config.toml
translate = 0.12
output_stride = 8
hidden_act = "squared_relu"
widths = [80, 160]
label_smoothing = 0.1
init = "lecun_normal"
beta2 = 0.999
shampoo_beta = 0.999
eps = 1e-08
adamw_lr_other_params = 0.0024
ema_decay = 0.999
adamw_weight_decay_other_params = 0.05
Rows from block 3, named by matrix and row number. Each number is 128 + 32 x the weight over its row's rms, rounded and kept within 0 to 255. All counts start at 0. Numbers have three digits each. After the name is the row's rms in percent of the matrix's.
# f: depthwise 7x7 conv (model.blocks.3.mixer.f.weight, 80x1x7x7, trained with AdamW), a 7x7 kernel
f.23 130:126127127121126130124126128134128128127130124135105179131135128135128144000141131133123130144163136131128124129130131130129133127130130134127127130
f.24 078:161163147121106110131135146117141109108127128104171137146089132102102130086009049078150149160129085091120151151167151115139118168175167151141140134
f.25 099:111107142156130133128105120146143141140134117093118125129138149135100000076097146148120094163138117130144122122133138111134121122121120105110119122
f.26 117:125123130131136127128125125120121127131127130121117079126126130132127144255139131133130128124106124127129131130129124130131127131130127128128129128
f.27 136:130127127130128129131126133127116128134134124129127132138131128124132114255122129130132125111000091134131129131126129124125133126131128131129128131
f.28 126:127127126132131129132127128129132132131125128129135174135130133127131146000117133129127129128170130135128122129124133131129127128125128129132131125
f.29 119:128130131128128130126125130132137127125125128129128142123127126130135148000152131126130130123126124131129125130131132130129127130127130131127128126
f.30 093:129126120124121128112129131118136130129122122121105119112129128122117226225110129133125113078255163134119129121114108128128136132133128135125122130
f.31 082:088124146135123117142150124148144135141131130156115228153169134129150170233206191157106116144161142140146094119133163159132136087111116113108116132
f.32 109:129132135134128133132136138136134142139138141146162193201141138133124156000071126128131127109115110125125131119141134116116130125127126133123123118
f.33 090:144154151146160173141132138140122165150146127151172139146161143123124097000095117117116122086089109110116117131122135137130115124120112108121116125
f.34 116:125121122126129122119132129132138122126128133125142192108121127138129134000135134132136127121162129133131130137127124132133126127123130123130125127
f.35 118:121131130135125128122124122123114120129131138130122000143117120140142173255155129132128130138156132123121133123129128125121127127131130122121126133
f.36 091:129112100119102112129119120123099135128123136144168158194134122120122108043076134113135121126255042110124143128149162128120127122125132141125116119
f.37 073:099078114112118095101140150143088153169150147115137149115168160146107148243108176177181156141211160152155118138095127131144131137133101147116142124
f.38 111:123116120126125133118123116123143130134132115138097114131122121130136068000113133132134123190255155122128135141140134131124132127135143143132127128
f.39 122:128127129131132129130130137125125124121125125133138120114112134129127154255109128126126126126104123128128126127132137125130127119129128128126126128
f.40 083:114103108106105124125119091103105113126133111115157131126125147093113238244238126138113107169148137131142110102119127129125139122130133134136133128
f.41 071:139148191176125087097124166199148128107106091176148162121120156113110210099084110134095090103066190148137132088099116112135150115108104135124129151
f.42 102:107119117103101093087104116142149099109104104134155133094067091125145148217133092088144141139255157105101123110127122116108101130128113111112117131
f.43 086:130132149151138128142141130136131140138118152123096000074147148136135254176082138134142145117162084138137128127103127140144138136130133127122131139
f.44 099:139129117136131134124142130122135137133139123130125097073140136120141141255148118129125140121134102136128131139138116132129124131128134127140121138
f.45 085:133128130122120112151141146176163118118134118160142120112126143147143000140107114120136122154000118118111116130160133113124127122122130131123123112
f.46 105:125126133130133141139128120124127124142151134130158097143130113125113000032162134129135127187040164137147124141127120127140140133136140137124134134
f.47 090:142115121135143152150122094130132110124139097097076093073137161091072057110058153157129103099203063136185120127131139109130167129140132114146166166
f.48 103:123137134137126111121127116128121137124147144127102000072125135133128013083106128134124132134099125128141123126147137123124121124124138129123125132
f.49 111:126125137132128134137125135128125127135123133149154148157139130143130000255158126135129115106160101126127125114111106120129127123122123122129133120
f.50 099:125114089077056092109143147119090106135127140149138174117119115188150067015061141148175148166136117129143137134152130126124131144146156158125124135
f.51 096:145139139143146142127141134132130133142136156156156163131143140153133080000105124144147131124113126121125135127123112132130128142130135132132125136
f.52 087:135126139121119131125125118131110111141123131143061072101143130143176037000129131136129126099142129113128120126119115127123133131119122117122126132
f.53 064:117140153161139114120128126182184135123115135127127118144112126130143121255146123115136138151255129140146117138132151137117126112125151144145125120
f.54 114:134128120112119132137135109095099100121137112117075063109122119106125174255154124106113112153218121109121132128121107117136136142122106100109127134
f.55 093:120124130114129130127138125118131124135142128127123057151130132133132234199005085119133133142221101115126129123118115129125126130134132124134119129
f.56 097:140118144141142135140126138112116113160129137142148255152136140124135163109134140142122113139026081097105124123106089120100112110117126102109114113
f.57 066:101122139131126134111132105117175140128101163163158227155109107132124153193147075095165148173132041096120163095117160137129089106122105145132097087
f.58 091:135129122133117127139129127105093146127129130126137237167139118127130145056061136135134123138000158108129129123127155149144139137131134131126125135
f.59 083:111099143161161153116124113103140152140114146120068108119126108138094097085043077111178140172191080116156147139183203148113144157121156161144141127
f.60 092:110117131125116138107106126135128135129123107122142159160108104106110000029139113132130131097170159159142127128147143145135135127126140137132131133
f.61 108:134131137135125118121135126128136128125133133135151162136132139133133206000137133129128114058170135123120130129136127115118126141136126124124124121
f.62 095:116152164149144133140133128145132130138133116118141165105129143159125076000153158147137147162135153152148135126142126116135129128130116127147147125
f.63 101:152159156128113115110138142153134125119119150178156084096133118168207234082099116110146167162050089108110159146140102112110109149153142112113117110
f.64 069:094068099088108103098113126070129141159123065089102142159151134092087121210174133157101124106170142129153108118106136171168146159142148156149149191
f.65 093:134126155135139123142128128139119121115146134131186126129128142124136048023150158138110121125255148139124126114141107118133136117126128111121133140
f.66 074:126137116137137132122135138127111104124128130122080116133133152114115017143255132133105122085156175124121119132139131122125133128130127130122125138
f.67 106:133116102155150170124097090078123148128141086112105159127133131093106081021113125138118087137108138157154141146124174177171163125139140169162186185
f.68 136:130124130130126126129132128124132131130133130131128152137124131127131128000103131129134126137152133133132131129136137133129130124131130134129131127
f.69 082:130135107116121118124144148104086101136136131121112089069124149120129053019040126145124129183102152121134152140168184155144142149161140156133144136
f.70 095:162153148114115146143148145128129114121142139126181079126120149130137087013007083124138121087125140130113135133145165132147132153162127135141165151
f.71 126:128129130126134129129124130130133127134135126130123134130134133130125131255137130140124135106000099139124127129124120122130132130128120120119122126
f.72 121:128124126124122124124124123125130128121127124111103135115123126127121124255134131128125127144178134121126123130125119122125119128128131125119120120
f.73 141:131131132127126129132131134127133133130130127132131124123132131131132158000119131130130134131124126135136131130130133132129130130132131129127132133
f.74 088:129126130130121129129129123130130131130129127117131162135135127126117096255184119133133129137165145125129129130130134129129122120134129130127133119